From a checkpoint of a small contrastive image-text model.
Model: 64-pixel images, encoder arch densenet, encoder depths [8, 15, 8], text encoder norm layernorm, text encoder activation gelu.
Training: muon at rate 0.017, 9200 steps, batches of 256.
Data: trained on simulated telescope pictures of galaxies, 97500 training examples, 24.2 epochs.
Rows from block 3 of the text encoder, named by matrix and row number. Rows with one number belong to one neuron. Each number is 500 + 40 x the weight over its row's rms, rounded and kept within 0 to 999. All counts start at 0. Numbers have three digits each. After the name is the row's rms in percent of the matrix's.
# fc1: MLP up (text_encoder.blocks.3.mlp.fc1.weight, 768x192), inputs 0-191
# fc2: MLP down (text_encoder.blocks.3.mlp.fc2.weight, 192x768, transposed), outputs 0-191
fc1.181 068:459453420485527464540468494503465547551600519480559478463567526487501474572447507545523559503392503506524522505513562447415512588486516523503491492492488490549447528514457435472516461532520476411648427526546563507498533478508448479499476474420550461454504535517494529488585526503475439446505442544452506508456507471509504534478521548465502517460537474515542566528505496529455519519527473493568465452554498471524425449501468505496541481464509454462423499536452551536493517450520508515482496458520518483572552437462504479436511498454558467517479483545508542493462522530543549475
fc2.181 057:543534556531431530524566508473521396511436447492460516495447518528460532507485490476470490494606534550526536470444477533571478431559496531488538509545529523465544489483559540456511468473471511496424543397497436463492415512518534523470490507560423509551562528537591540581455463495549558542492544498472542471497509478424502502513465429466451482539532532488421445525499467499507507432494557526425542512504501494433523515524429521525475532516456515564508519450489494497523485501497463510485517539493443511487511566482472487529486528489440518476552540504450490552589460446425520508
fc1.182 107:510553498524510403461460476508535566548518483466546578494523481542522476526504493453502488439477480473540516401467507347445447550545495517489472491540484531522536488525498432575500480513531520504519559494481449551501491511536548525526516546523525475435481441500482515520509464490530516476512444504525505516454481502490507406568573518443540518456466553573547438477450470547551406523523569517473541551510446520525542509504458463449545446496536409534483568496481416525510534486552529537482473439487518502503476522517488566463499471518503481474467482504466448558429478536560457428
fc2.182 100:512508538536497533525537489552542546445531537446511467495525436530527532468501463477416479500550495511518502506436550576509505483492495470558512561502467485531475484512505597472495519572489431469479522535473509479542463505496580447473488553502470510554489493480516530580535464476551464490573440451481482504494480381469510589460527468542444387451576377458489537503470537520517520452465424496494533545456450548503489502536527522524432486474511489432523431434477506524470465542469501567497544541470439504504468509460506459590529535489491517510495524489518504453547478459555548564
fc1.183 065:421562504508482531454508546497546503495528578422487514516472538563544503597475492502557488498473476467606538489508474479507513556460510529473500483469453456418484490433432531512546511504546459543458589526524530484494455539508445509547508465487430438483461574502544508561447557502521490443503498476512479429482471517556540412568467520492509506521495529478437482510480409543445514513454526441446515466468548495463435533494524543462494527493470422522515496588491473587502528554546513528450497466558524517453501516415525495535514530525565458471458521483442470561489494484502431506
fc2.183 062:483476496527423455515519516493403524515468504475507434488505484489438500444538574525387540469527540512501500485472528492513423461561537496526477530466546518501519540486560441523467435535472559444519459463433524560475562519509474468456502538458529500577524427500485437475479518564498534523417477517509492523505454535566459549503497495431479500501465473558523522535559613457520504530463460472522461450499474481547487472593476483511478430554488541485475516520498534500449513469488469496503498586492505439468490535606514514452470543521521500528460444565586560528462547479523560443
fc1.184 072:512499416527454424442577477473466505529534520456440575478497571492497546533457543452567524533479563507538479514490513565465488514460502538513510495488438545540489490539501521554462461523603539517478537456488414518492506491462535480539514521490495564472447425458543486514475525556523491497467451578501553509503564461499468455509452448535518468469490453451477478536539463547513490546478477532456519548507475452418454445535528508538601513440518498470451536498482505467441484469506532442490554406537490477517450490493565480519515525428498431522539471534492562452565470571441542561
fc2.184 063:506498558535462521509524512510480483513492470450440521503515484540468441532553534533577537532553461477459472481534447462514521538488494492613496474401517484517454464527465497498581428494455565425533460516494529551534446503521474503503588529481460540473497535492449513479515457540495505437537537458530416514484494586475522529459527478462499529384479476517493501438487520464531538486497551414485505497531477501594484513465526506496579527554428504554575459467481406486506517528533520522452489589541513498485525449507429504492476486510501562511515540509577386445467485518515469513
fc1.185 099:427518480495555479513468461485581529525511500536510464381546550549490440483475464503475514510527469551602481536479553465514481475538521509528549528453449496542489471504536431487382413522526480549459553500530551558465490476475463494477497504543525576518451484546449483480619548457479535446560542486425523524509529493505518494470476496403503489515477543474534437515535486462511515495590491521524516475483520477510528474566524488430445479504482459495489555552528399517568491527491570493505518439470504522478540499473464540501537541529520472411491497462510455527453469559458440510
fc2.185 095:513501469485451516499497581577439527509501510500532557513479530573475597487461607491498470480557546437439426500476426517535484422495430493501499473489541512453494470541570514498531493485428555469553459468466456510545508528517526485437515546494479470524487481486514499536452412562569471506479474461501529548518419387505543520450547539562484525525510555499501567455497460499478462500426572448452536489491498460436455560513496481563519500497489515555524507441558523479467483534429391498474495545513500488570489514519506504516474497490515516507427505561483521508512512492558571468
fc1.186 099:423477499511481464545532438507508520508428457464413527472510503460484522522542576502458530490504581500459559516480493485485449573477569524543530509499494498561480481458468550557441431546546396478532545430611481534457545506468495488524509456496528466447539499503527500581523531494487545565548453452499477534530491463568532590585467543463488473516489501503514503528463490514459496440455573543511547512450488533528499480493470423514427521589481472474596532449509445458545487508575475456532497493523509484455481500452530506498461476561510442475487497482511506532433436531482522463
fc2.186 107:560529466518526504550451469461466487480501560493527511501502493487502563450481458506528454479570471587543398507446513466512456509483542537485564491489498499429583533485519412494547523500413477461486526529513508473490466412485524539440479425538490557478453457497526506560514471472517476500499491454504455531493437455461470369469510500551520519525531538472481501529421515510524552475571421531435448520523481471434490547524536489560555516438550512443493498532463517553499535519436521483524513566482505454528501554518580508525575506501533461462454547603496538540509475498472565486
fc1.187 133:517515556497442478529450439546499512459502485510535569537515499502487544497486553503498503505568478487505450528546465533597436480497453472552518484518504503404552569491520437524541457446465586513479436519477485500494432467429538509530526579547491533469503536512525512542595446564494521617528426458490476473537437549474478505504472447485515452442440498573489498500405497500561447474490566500435580489454473468440511528444458473516493506555530486537504498472539513483543471477511527438466554423459471480483488424496493463523470536508444549527546567499548511513464476519522514504
fc2.187 146:512443462499486560415483567551494455501495540553478557481464515462537469558491438556428527522497491478495569553475479459458501533478538513447434494530489399589475545496557554475461533516458499475548506457536459487500494475479500496517467484513485452476522425436531533501420510493565498467534556538538492500514539435480508515477466521493467511469537505443538482491505477456420563537430534539504464490524472513554518539498557543482497470571455509439527583497497460524463536524419466557530438557526451582497536513538468468473462546533537427461489490504433480472624548468478516491
fc1.188 105:518547537566510559536550500437481503529468513546512523452456515474455535509500512469462476549461471494585511530552470547494494538463550492517500472479415551451577433483490491504464431483468569474510503550508458408458508540531502547430497483499571497489553563520493537568450507474439486410478489519510512475540482505490435517448509486519548497470500492422495459538506521527525495523500525481403526491488400405554423529591473474528437530489546444453597466477466460544473492572513485535463533522483468501518498525434489537532577451534491501472550496517568500492506429524522537518
fc2.188 119:490487465483528451448535448469518501460438541489531555544477517449460496517486530506599536467533496481406534500516517472537539462526473493466443512521521450583517523538441504439489589513466524473556452498516461584602476512490416495449497537431469536572517550467462516487490491519503481508510515411471489506513490477495543482497483511456509510428565503546520523522450543439400497464447526520525440449486493555462546501539526522497537564438438559513493566494555489477506454480497560495539467533526503564470482490499548530555427458503487451427525490473480478528421565492585528547
fc1.189 060:493480431459545555487469492450476477478474532518493457518512506502490514524482514441456543503442467541471455484575444548447434474511524520524526553439517546531458449487507604530446524423523463477513476458530490504523575475467480482470438488482496521472483534474461500558555608466475465516527501559531564477480488442447538556474447518512484434540560476479503524612561488577509450444554473438538550508540521474530446464485497482497502599519539425499490533507436534470513496444543436457540495520508513502564510432459510468476577518472523499551524478559451451561517447450458503505
fc2.189 061:458530493457486517565491476525472547490468531529580475429481494469544455505520511491578465529542521505501495441445552561520467578419459555478538429592519449471549526524444364517441477594504487522477488452557541528507463495530423494560530535514475499545466508526496522492469436396536535509472459443463486502530464513474471475527516501517521556487477524498447472495473500526476488501472493464484443543490466495471486513543485445502574446520521574517558488488531463522479491530444555571462537461567468535494517579556575504525425468561470547506489517447478564487453480476473521481
fc1.190 077:503528438468494527481474510502448540482500514523498401449546491504505511532451465467520509556445488520541479514483454503456496487515437478426444494540495458533470558423410482517545526466572529382490470518521487520547551435468443517541472545485487550557514516482504486454454599543520470446492545519506484517545568485498516492428434485457478458516553471538489486489502565548548472544528470507543478521535536553569428525499565520509534537462571465486475561548518423558474517516486489439520436564461508498579531479515551489425508538503522389505500483568492427518506497473505500521
fc2.190 068:475506569542533509497521529490549478522532486529383570583497493473483477458535587519532489493476481513472566477523498530458479489523546477461540482574518540495532493504544471489487436520480531587514521479515552474471446555490536471460588522486421504526552516558478430533459447505470531561455460481468495506447508511526449539510528481499578512500467460456497542533506461472378521402490570463501515505418519535468561448496499458516483458543425480497511441450473568477494555538549538515485522493532503490500583528498518525524469445432499469494484495463450429459403457528516554519
fc1.191 091:481515495502446456542491440557556433478490517506451515475558473533451465581496511526518508493461476537563548391501467496467466474530584522532488520523515538521500555468507470588499572494572522490505477465505521422484458462499542526486487445528472533465439536529512478466517525504464482489510488503449544456523494552530469482546508496469471427486485412571440440530494495453509530541457437518495530450522532484574484564455518509497574490482591445475458482443479554459463504505574514483398510454482499543450475573500508526469465511595479487510618495506586519530497432495509499506
fc2.191 084:486557486500525429543444420554513525510503566571481491480418550530528481509543517511465466533512481571485502478516525501552500504476471447551486415575475512488536519479553580539481441488513502505488435501473503480449440445506525545530491477592527488450419456564419449521522467461432460479485553467468536498583521457465441539485554497501457575446523496536405486462449508452493508612472500504488490426481430502552454534528561520545508503515467478449450456470493469516493545522557516502530530496490447517481491457501503492542505487556513509492560468469566521547589474536531531520
fc1.192 074:511538501452521436542445485515461451536534467511514542443520456551475548588492509434463552519469485537405461485467485514546491553507496527566553474551475524489498489455471522554508427507406542456466529547521545493565544460509484572494516479470443533477491524527534510495482464520516548488521535506540489512455536561510496469425545480525518512559458530417479524491527541463526428456435410448482398486551517452537491428542521568511489500549439525552523520573533561460527497459506499470501499512575452491478493521502495441491474478383549484533502482527501496483558494545529425435
fc2.192 075:489506459521507575495581427525493513484590478501485450490441476497459476450512516558517484482451536505537521499576426605445500531577527476466440489459500488494505546502518465438484527468549452498512494501438502527442465451479581496556479483507521501483570536499548523493555512597507457506485457503423564515520565418546448535559506452504487437464519524570523534539511498470555543495489531471567573509420436574476538529455498507531497480426524488435467483496461506515452507465494455463514425502442489512500480543469506498479464506573454590499500416486466492498530509554519499525
fc1.193 118:528524522500494479418523484471531469523533494485572486470478502540517466480508472465448465505418504457531443462537532545522517466527575493456522465566467486449608535561487458446491465520499611533558563510456496478618479493521457540487482523534457503552529513503572544554455391462512513452483548466563480531467549517475492461479526552532522440490535503466478564517490454519490473475496467472496501570501493498480498501533509500471440491468501456469543421585433518575502435556465534479456541490527429503568521474521471461516450527418463537438486545497456498526555538558489530502
fc2.193 122:439456528516494541507456468544459516514531512514448505600509482468456520531457642526522525520466550524526510535502532429505453479492486489527455561500465517593505496519549490518481547438545436501481461446521499474416445464535524510548536542485573506525481467449491447462524569478485553511534500551479570455553443464455468522486480476463465491551487486594546435553490513472521491457467564521547480497591452479447468487503539546521494490490478526472470440451520499474577520512508497547520457561424582491487470511461562442481475452510473521552507485462511526508561513489438402510
fc1.194 036:543488562488535411488555516506533485513530447528493541506505526537530495486485528526505501513437502514543493431512454412469456498539468478465500540496461430503519451541490480516540474496548499595504508514516600542501465554558412549447480490552573504451489496522461490526466404517566475507496517467501424481495474519478489462477490485496514493454576524526430509452477504537526419466469537487504530542573583499498453644571524504538422487506530501422475524505510491535527495484526457434464497524493523476525473578438488537561427515486461499478534457449460425484513469467484523574
fc2.194 045:413509547478548491511526450501433555566443491547418549484504410553485574535543471501474471471551583520475556435476479533463457481501419472533453500524439429483491508466540505496562398474567463560538533438537539518548531565466505496520490463507494490477550495420490533542448556521494502518483521483521401529518531566552485461537511507485488572465510510493511508522463474436468509479503520426436517494477583511536592539527500457475478495493584484444533502471559540507504511416441496525500469532552559515492480483529476508472476476486472537515564495522571472501483471450473513510
fc1.195 104:445536530449419531439511447434464486529527500455460490524558516482519492504482495465513541534460491471513469493529540526512472477496505452526528488432491442542440504517543495485577430552565507504511510465499428474538490499484476506514479545524423523508501544487523574543542526526535496507497422476480427532447526592498547494471430439431447479498513457538532494501575523580522472480489516448554559490514515565492561549574522464538520458504455618543480475529533523545550466499521494458461569540549474459527445503512504476484496574480386506408508454469525472432470514468457519547
fc2.195 097:432492467573589402549541410497443472467488490516444570532456507508560532504500573463533551480446507493447514433593510493469527459523517558595469480512494489506548481448432524404493509440483483517460470545510534432517472538460517558487461459492496470503517570554542513493474498530514531485441453524524496511516454558509432493472553587472558561586509459511447491453537473518477496484473516469496473447531527490541489416526550567479476564519495520433503564467497478480555509554552514511541497467476511436543486422547503505567483508482468514513485476518503530500505492444544471493
fc1.196 065:510479455481563593526571459489456496456496540494466490437509545504526494460508498554509569575474460541437443495547508548406506450522506484469450502467499542442459500565453508518518457499518495518513482519414497479445544446546497467446411511496527518505576551493498474528540531502456504527471524502442532395499462498529504504467452472506449515520513446481527483542530585385516507509466503440485516487551419531558469506535469478491458448479528506474484534428436514470507548478506494572545460544530485493435487492446557466561508547517538554532597441498565524543511509475508573491
fc2.196 069:480469485498468450529478541466510547471506396481478495504520553504526508600490493474474508415562515464520480463464567481470501480522451518518526509495502540472503572457511444533493530526488469435476485503525463533568489522537483470541565550498444587467387406500540520495521551537503527495576494461466466577437551450478477514505461489506580529465521540538511491518490485570448505535486527457495490508445552481482533480481550459530530504459520504490506524560550481492466401477470559510544578473514502454508485497582543549442418500524431475433480595501485568485475442524507434541
fc1.197 024:450529528482436490514466491452467483501538467556437484481535548513468545474554470521530547493514450452520525490542478521529475465528428406521488577533518562478542484425498417543554509513534459517495498523489499524503442570537469590497445483515491503530485541506411554537482445497515561579519538400476487464481502527489433523529478427511603522477503482441446444516499542470493468526451534466449510505504486511512538554516526480498515472414497428536479512472488457497480551437526472464453471487527534435493473481428433563498533505518523489528591493511431486614493484523477532567
fc2.197 036:469477519514517422551517510498466518499426492515426524520507517533506476591470494485483546468521465485524543414491459478470483544509510492499473472465413392476555571569545482539508522550552460563536512425444524496563548496513458450511521513519519549501555540593451472496573477516552528503489428473508383497543555517507546444517459492463479462520464474465465510466514467451522490461514467497442594491458467480589512512549524481490419508569490553461543503519526435479460528493474512490499563559495544463504477493466443451536421559516488484539506495522550535519467483447515570497
fc1.198 132:441474538504523492515446536459505541462466586544493542509450508489463459555615490523458452482460483504463549491583490588485522488461556518482459560501543469426534478489454505441498470451525472491486529569482484481566585456449573588551505480472553539498527462492515488483497527528452514469459512481421511484522450565505409498451533571531492470526467494463501557447444486447559437512519464390485534491436503497474511523499449525510494502460525479451534492503584492587478525563536542510432519539461470523461460504487475469434501501515494528535503530482474508556544495548515572527
fc2.198 127:516582509499477541550531519533509525512492386461480411496499529461526511476491496558487555488508448523529477537473494519524514554481534528485506548534530516512429502499553484551504551445479542480483500496500528476505492523613455479406537484491478448455553521483554480443481451481486471433577537431504459518454430518464537500510477467349464534387434478554473467547542515553498537534532491522470454470493505535493525466499497546434479466514514569513531515474493491491487476517545456563503441468521492495511499538532553500534490490489514396515564496475502592433442541583485513488
fc1.199 132:505477539517439519506528463475481579541485539419482485504498476482574493474494458448468533487445561549521466474493506585423433572488504527487516519505502531495495526469498514538515515559459635493515567591513398503465488527519533507523449509468462434522504499495537494482497458414561523502455528504522462529466551523507547459570502509497496512474505505466489507557556499509511484439402520515530433514523489469445475523507464522459510508544509500474524473524542556464425424513481479552490543566506489525510446456468611510402388555478479499516407492462512520506495514500480562497
fc2.199 138:506544406522488582476525540461515508456472499500496458561484468557512475491479581484525488500521512491514531463532526449534490438561489503502450498505509447448537493456442481412507498411440393523481466421495558489503472498522543488473512525512475555498508535524442504570485517535484493549523558451463502521562467503491443512438486451467517544466617504518505409526438533511482488523589403504543500527458496553492553483496575557499495461462505525470542537465465484545527548581473515471525525529464530462504519535498452442547582456508467474491538514519483492459563432472559461567
fc1.200 073:560487514499437472483521476476485545514508504489505461426528553499497518513507458508493498504443496561506552500528516538407414442516456479528517479531430560466477477485490540514456499545446561565476523564471434440520521537481525493476543499488484514549440524518520521486566493414464482513464458536472480571486486555491557513527472529476450484507495491514505474530529486549484469442525513509521555539579449507538518514545550522439492500484509507463542492517500488503439475515590516498446430429493547484503501468336566520475492510610520473422538383537467526544509525544590493503
fc2.200 073:480520437537513494516544445455529456446491581503465460544475533424473535477456430543509532472484541519547549545504527551562498543475424528518429541464551444532502536486489481445526521502470514457541415436554524497514469510515449502404547507513529451417537560518424445578481546502511507488520535505528537535494537490516463472474501545502476526456462520433482530530443533495477460523481523547502419486446510499522503543475501528541463519569450561469540515549489480516505577523545539495455474518504564593476486509462481419467445466512504507521454624479446471477447545505550549529
fc1.201 065:504493501494487510491565461556474553549495512431554462459443527513425500468521542497532420500501535490469457472462527528526490487500496557600511499460484484456498532558424554534523480421493517521534489422506594437536489496551508476581457578475456470544433498503522535471448467514463533553452558470522471483546460473565551499429436523491492505500560410509470476519509476472487517534531553485544460537458471495489402531533514498441485497456449465484484570564460517514493513562544501541505547480447533484569479470521444510509489570523458502435486528516511492449534477481556616456
fc2.201 058:458486505462529503554441488444546469470470485550523564470508493441577438525511512518503554464486500521509496540577457454532493529474454452497497519515490582554566527484552488523483435494551505500511528444431479498435488468476522438468479463468445540475519476526447498571484549515512504406530507483506452568474564529425538471530570462488516476407443520463531407488501523527517505570524503497491525442557522466463524442494496568568508593548543484445515539476585480488505494452467472527456451461539522506481522472437503503544486469511505502550578555515518542579424548543473443507
fc1.202 092:546505515451476465524504455438442514466477450492424500536537543532540570547476499422546488514517480499529580555516435561523395559491539468499470475508517533532506501505469501448479505435545499474491520514523432517521503494517484514442512542418553486509509538445481513567523520456581494489463499431538432508520459482531516482452508490498455520518453426566496460502441534516427413459501571504508439495472428452473501513528534501477477503480527467504584536498530450587449503523560565480522533467529523507502585525413534476485502439546511439484552488511516523472514445619487527527
fc2.202 090:477491554533522479524476489489526509401506537496393509488466579502541462466464548547501489439495546526485532488511451478425506437550541514532509474444518463448500468497521530484513490520491478442500433529563504509533551484468576510483525464510499507468485509493493560534547522567492541480442541441449516543479534487439464473489424492506468431477413512457476567503534478529458469477518541559500476500428490485533499527547569482486509564482541578478490553513484437480552570516584591505487471603477496494484501532446513423499529491540539554442461506537408456495421496536530576472
fc1.203 165:410482458534458457488526540486438513385434471522521490503498468553423507532489575500513538569472431491592529502541516481440483569424541454409479421489482443448534468491491582477550485529451491563507539492541450449485547555490460505470485533551425492508510515486550454574557469555474489482452481473443496432534518527444503511472481533561492468510469497466456534470508518507521548466540487500464474473505481537447525550565472560494487475573518482563520532534520478504520510543527562475513492529454570507445480531507520524431503483537529543497479546465506511561513489494524418581
fc2.203 161:468518471459503522545498509483513574563523502502492559466532570447523437496562491462501500419543568501455490415501464521549509418553542508600501591458462536530484480565515496517414572428550516438500467531522629419450529467529476491549466445521540473485466469537470495458458529461507455440525500502488475575496519555542523490504545453444494517549459474514500410541516531550475534507435541472512522512452528516525487455501483537496539434500529468475500504467493554503481454472484535498483531462531430533579527519497453540514533517462493504524540479493469538412480526522430509459
fc1.204 137:479474553509438456472457441519514524522478508481493575482532549495514468445471443427449484518547478501463388498499506497453537477562484473464463607565462494501540479565552508537525500471451458502439493510476483500475514507533487493459541528553525499505489544418479448537492500489541492509495431510509553555475533520469489426496486458482538509565484456515459466516549476520567502507471486455472479541571476488560514508482568491476495441536572468510496551462578438475485502464517533615427518440526575473537476462477452537577526524541518532572528481447545570431559478448559506452
fc2.204 138:514546521467521511448541507544513471539564492492589498473481438516552507463499561522464530464483550412560506430463487505475500493542425503574569449421523515542543504437413510506414464568571518487575508497565463501475481481493496489469512502514647524473551473473472528490484500463505466475522473497513471484468515543510494587491521566525474466443511553534533493432533542524505495539435576501569547554491482496454505447502552543450456459557450502457571470517495517565452436478525514453518476517470418499489436506499499505502470495427475517469518459493474467494515482483504582503
fc1.205 136:451530561506519505536564538504433479458480531570507563481505535517482485469563544541454529515499514487558465553486513510503454501461533545569467502504493584435523476475462493511505467429405505484405554559481549528541495447537478444577455510522491481532506532522484442521405445580559497600478504482498454407611510559494518515484473474470495424522404538484528498564446507458526460471469488480492532505461529445483495494509564474494469492557482531546550515533445500451501408475484522500512453551426509460539506515427538506508474539528516516498484535493500556509501438520516490517
fc2.205 135:473498494476513435495442472498572496481548495489479519509504412443473498449481502539574489480466522512452417539524476480478519557533527548472464450452511522527469512568560437475516521498570435508515509489505533479551506487427492440451553535571524516411534503501478461525570500507539498368479534513486582461425542487488476506409461521515465506519509519593472499467531432493481455527515520494540452499514476542521511465504477508522533560513483426395475477466590512454503573518474498483509530544591523535527502464543448524458465491521523449543512473420443487482545560483500497561
fc1.206 108:450429460504477517541465534572501540492473480572472570591451457463472464461608509469454523473470494484580537533504492544495477485466493467472453520502506411421467495495539483470553514501544460526518475548518471460499519430486477531487531484518486460452539502464507401505484483519549547485573508528475543511452523534536473463483517549552505541517450543468548501490501450506490423512567542491439480461421506482487515599505475551527507481528493430517450509509488450546491599464496559467477528550521485542443526479492462489494464513522582531479458490487417429629531527530499507540
fc2.206 118:566562470505542550522541510498485495502464524451498484481538594511582467488515439462455475492474552512441453552414462523509493535497505512510488551548515554543495495503496471491462428474538513448439549530487540544574482593578530539456514521486515512474519527538572519429477410444413474495436479442441510510469502438463561572493472493393476500463507431466464455529472531525542532511475443505500519492522527510485493446466434548459487464517505522491511488488459489541512431507552417486492528501468503478532472553507560522532509494482548510587492453473513541396535528513516578534
fc1.207 056:498575544436555436527554553388497489482532528486495486545554479492507503507475456516462465467424478541458508509524521540439567445492517463596524512513565448471486433518569506445567536453409448534499496511471524509548510563488554523482428497477492515474578462491492561545553491478527455488490528528497523462513497505463424507460536478548556504478520472470507571481523511492561523523435490501405540421513499458508488491512546437453509494564510547517451485514469528496520521532507524486595477432490431452564456464421491503543509478457547489456486477529501495551510521511564588509
fc2.207 056:453497504568469488491502544504509533495452469527472497490512572493428514444546473501549549487507522483507473496432505513498516470509486531457438520505527518484533558456426495529506455532554624507513565450496559477385493541537471478440541486518535495520436474532518472499469510582489507484551462450483428536439548489575574448524534508489479444458481528518486453534536498483387510480545496456547445530529492543499517505513463565498485472505505428437513452529492460472495466499509499545441498506519566493477544533608532465497462467537519510505509609421500601470437485440496458519
fc1.208 143:498492540530462485479505454451513526516482539512524556509565500528533532559453440491541513550484464442506500458567502487536550522505517469551497551529486496566419532422485473507553573442492488564508550470464436558531491481535525514522407411533433482511509431521470488466462477519519554499514394423504477485508524502521515430493527462445529524506514467446529521439409494495466484509562439486426558499497489517478490526451436486496518482501486532508533471529484508573452478486470528466565528586527448472604556466552460417597510492527534518448526473534553506520538469446478507477
fc2.208 148:529541505529526545452477523406494418463511463447460474557548593496573543508531529493512488487550507500582506516500442508548513522506523472453501558517513518449520477497526512462540559528490536502562441477529460520477495562424401460439494487437494530542545555540533492491512552427481499450506480461467567529457528491552500493465509513520445504409464517508471507501541492480512458476513565490460454467492479517388479496513396535479515496503556425511497453512560538502452541515521508481496515412453532522423554547472582514451455431526558530440505573483460501539495549531495484501
fc1.209 064:543510534543483473491497551504507510493489581500518512513467509561494477521501465526552504453509543522544559446486533462421504451504453490472521571516465515470499507505528581505468491478526514468475407531558521519466528418562470525466409487478451508392582490526478534503513445527565460438520569493501556529467502481487524527497432487475465461487542532450509494500525505505498553445528492513441442506511470483435468575432565579540570493463489505525480522549464559435488562485475398459460462551453545504478496453482496570445528475509484537489555493568462496582506537404492537540
fc2.209 063:395413508516535523495519403501487441483521466511427510435546506500549503497496540412479529525496504516465456480556425571532475589535473469526478496484479455493520551468486461497551493499504451519509613514552442575481492563448525446500547511479550490515449510547533528543485534486513443495496449496427452481496528518487512502516615464544520502551454450554484514477494452518527463540540502445538503540493554538515521465611474449509532471511537505520487528486536478465449510492447529503510568465567524498502440459535511460497499488493565389528419503498550541460514476509554509456
fc1.210 105:503430492503441525486428507444454491521522527484551548519442593580529520484522508488513424532464489490514479555497446538488510526472475435470421544546403483530598593559528501581458576463505504551531466504475561504531442588566470475495496473496513505527476585517515516525480464500424500474511480503515549529509519493467566549425504475485474419566550470483468449500552510483442535504497455560515479523567525448469454490456462472467464540527513493518489553527490540512467542485484485541463572397518511496464470492430479539522460541443524536514473538500525461524473504475471469559
fc2.210 099:516397539536502576487470505501504493466529561566516512501535503527523565478494581500464472496492503463487522471536535486461491498476472469499475523507539511455482489537495462509448505465494478514435468445444459449495414505524484508503459523534506451472462489567538473578443515516441473471576621537560465511523472561572507532528427430513508436581537476454506547492463598467545470506503490438459461473535472466536473531433434541464491475508480434522552532531568487461597517425479518460497497505439506484503491442470506511578506538507549583474512515466573515545522563541477504525
fc1.211 107:509524579504508505472513460499571461554540464480539521508475431533509497438450525475511538453503511435488486494457556445478496568494388531468559466511458557462438488457479527491431501524521503555492484543520466494498417531492547588560510463486500467549538536513510542534506452403425446519466482524556479502495543530523583529530414439510488420498499497450493552490481522513414399542503546490481457416490531537590485558543473448541477524501481550542526518551497505474572474507515508511462478570496484496531465504442516486542568493484518527497526548528450421458491519519540488470
fc2.211 107:512434478517510445464453533611399570508517463553502473465522520473529551551534479516513551498429467519552461508489505512504518488555583487539519583507527458477477520534432468484519538558485534507473512468556469509454543442462473498472468543534490481468517542462495433517490516522555507487584521429487473410614507463442462494499532533558453527536480536495527511470475506500533559529528448566540495541468469511411543404425436497531465414489494418485498446505470486481543499491465485506515462503515516447520521535543481424481468483589486505487513506449510547578532497472505499463
fc1.212 089:539525558508413538487522489485490424460480512496467485450517511489485475508430474484562622571457453481476513513540528528495445441510491475449448444543487504486466525461498493558506544493475512527525514476581472526474502520528457505397450560514557551573545533444489597583526543446471489443532438474460454504503526515377524470502526551535511429524474479485481482564414530534498486499481419522603503495480504535526509462484519557501457557465506508513521539524472474538494493469491524510498502457553508528471526519482510501477567484552465535495488439516569510469493477374507538498
fc2.212 087:483467480462525575440503487389560515451473505502527463546530509432432455538508495569469431455500522440509560423493591479525471501451495516488520469420559464547561540555553515482456511482490462421552488572495564486486478484478545558561572452508460467494484511529400543488517491532523479525493519495480490552525468507573456519488523479451475547534463473489487447562555519492421554485512535494448537494543533498576474546511473525538423485559513464417501478465506525506511517582538554498497541533489517511466565543483544483478463467489435464434495505508447416502500469491518493497
fc1.213 116:543533487455530439392488549462488428576551520515445555473506523447511485480510464483437450468533472545449452397471485489524496502502523457571465517537477474438436497500557528475548488520483548590506568459470499557500473508470495541498452415534530553509524457531473512472461443476545465576486569514495533486459510457521446456524471531487498467439437540545496503482539554471527507555486486529452491466551476478475524577473527489536472415587486557472467511533504573556495506493519560529594526508477535467440511542496492474537504483438531434477466518490466478522527592522555508512
fc2.213 116:517504503468540452557455501468530496430434526502536509535472572536531450519530454497489474498534410454468536512551425501461510465425514495427467538432478462538458504481518532514516499531458480470531512473530628491516504553541530440506444520500493462508485458467498495494516620543494578458567437520521430551449517537500451519514592508506494530487495479454573498524485502449486475565526511555493499510576488476467466529562500524508561507468424601447543434478522509482533461464496523568519463553491520580493509473563577526459433505455515539524521453443495496483466532505474484502
fc1.214 042:476504510497499452583505414504482510503494486514507573467538503512488450489412477469423543504464467505526541511479418518600498425535504491565431546573491493512430570488510497462481488515533476525566506520506478545546570520498480495497515523477481498514522453488503507438533573547532460488435469532539403512468562518433445516526494448546437513487522450489497476536462515566515532500560501476445546434550533427537578514546466523491424496519563495558568520510449524530444545520446469513447558609473465512550509478476506453530501510530416481559515538518514522530481497444495496468
fc2.214 044:465602517488487551507513472545435488511503491595458537502526547485467541489486484490473532491534479436512526422459500556439466546486483449526486527504479475500571561557491471529592511490550495510470510451464497547511503454495478459495517530544541503491477513506486531493499450478548548547489383493506482566490499602516504508535525462460530495470429471463459501511451487400511426490439507377505553502528531478533516555459501457413485489533492431543588499551557454494491540427485511526482520503505549417470534519433454505527440584507480458533541585517511508474487503472500530468
fc1.215 125:514488502445539546531445550479493498490457488507580480506464537426516538486481433531520567518460518478509448496579496537498483551442575566470492470470551482484509516478503481465600493540444546477517520580580469526520526467507499575501532466487487527486542516497501484595480465511557434505422450499464470414493501459453515517421525513596500512411454544512504494517481392455463544496514453503485451472492507531478548490466534508468529472481643500497506449490460569548485491471508493516527455496482469496560530504524483504515563444512429494466528522576516472519470470413514543529
fc2.215 107:526565485494487448453501486479531538517553482473439442506545529518547448543482516477458490519443490460534611498524547528518495490489451428495480540579523481505476486479509497549423570452548492514415470434422540477519474507514568482493478498545493497452469478485477488447485592479406533532548506582459500549527507491517539503570469526396517506547572471473403444536533482582501480518488493535519531497558503455503437535450425448465446510538416511533521512525506457540476527512513497524486565464497560486496551511448508471508502554517524590498473429469489503487539463492505430524